Weights of a small sound classifier: rnn gru, held-out accuracy 56%.
Rows from block 2 of a small sound classifier, named by matrix and row number. Each number is 128 + 24 x the weight over its row's rms, rounded and kept within 0 to 255. All counts start at 0. After the name is the row's rms in percent of the matrix's.
After each channel's rows are labels from the 100 clips, of 14976, where the channel reaches its highest value: "strongest on" is what is common among them. Only what is clearly more common there than usual is listed. The data: synthetic speech, music and everyday sounds put through simulated rooms and audio effects.
# conv: width-3 conv, stride 2 (model.blocks.2.conv.weight, 96x96x3, each kernel summed), inputs 0-95

conv.66 087 [137 129 150 139 140 133 128 124  96  89 129 125 140 118 130 129 171 106 142 174 169 133 108 152 165 110 117 148 166 202 158 110 149 142 174 166 151 161 127 117 150 123 113 124 125 104 136 165 145 172 109 127 140 125  95 140 102 112 150 138 125 140 128 142 114 145 169 121 121  83 123 128 103 130 101 124 144 142 109 184 114 146 147 125 152 160 170 119  75  89 145 132 132 150 117 136]
strongest on: dropouts

conv.33 101 [116 129 157  90 136 132 130 148 152 134 134 175 120 137  83  90 152 107 152 102 109 151 145 129 130 156 137 137 145 106 108 122 104 154  87 137 105 115 108 142  95 158 121 112 138 122 133  91 152 119 159 134 116 126 139 139 138 101  98 145  89 123 164 110 148 215  90 168 125  89  82 131 145 140 150 139 104 135 121  90 161 137 115 110 142  90 135 160  93 121 150 117 115 135 154 128]
strongest on: dropouts

conv.48 101 [144 158 133 134 180 194 135  98  74 132 161 130 118 103 103 128 132 108 108 134 128 116 126 130 139 112 125 107 128 123 141 164 118 160 147 116 139 142 134 159 198 125 133 133  77 136 136 110 108 134 131  93 120 128 114 159 154 119 146 117 124 142  88 154 177 147 113 116 118 122 165 103 125 120 113 126  91 137 104 100 143 175 155 131 154  73 155 131 122  88 108 127 140  90 143 126]
strongest on: everyday sound; dry

conv.23 079 [ 80  85  63  98 120 109 124 107 123  79 151 127 112 144 152 145 135 120 128 150 119 103 137 127 128 138 166 125 136 127 134 128 144 174 103  88 133 116 114 128 109 114 133 127 164  90 150 135  96  60 121  81 100 151 136 127 131 124 155 155 145 158 134 114 148 118 149 125 106 126 138 151 177  87 107 137 108 126 125 100 125 164  93 130 130 129 125 140 167 101 146 156 170 130 146 153]
strongest on: everyday sound; dry

conv.56 104 [ 95 125 135 120 113 137 125 158 146 145 136 112 127 125 119 101 119 113  89 133 141 140 146  91 131 176 108  74 164 122 134 124 106 149 101 131 173 140 123 120 142 127 191  73 116  81 155 121 129 131 144 136 140 113 145 155 137 123 130 103 155  85 139 133 169 144 130 122 153 115 140 130 128 128 131  98 113 155 107 131 100  54 123  94  98 147 130 162 140 127  92 154 157 146  83 150]
strongest on: everyday sound; dropouts; reverberation time: dry

conv.28 100 [134 100 113  82 116  84 130 129 124 126  88 110 109 137 110 140 129 169  87 105 111 124  90  69 137 142 124 131 138 121 112 127 106 139  79 163 109 119 127 109 160 142  88 109 146 103 100  86 133 139 130 127 130 136 154 139 117 129 149 147  94 124  72 148 104  82  95 132 146 152 143 131 113 126 119 121 146 148 182 159 102 110 113 135 154 151 179 136 137 103 114 159 153 142 103 104]
strongest on: dropouts; number of effects: 3 or more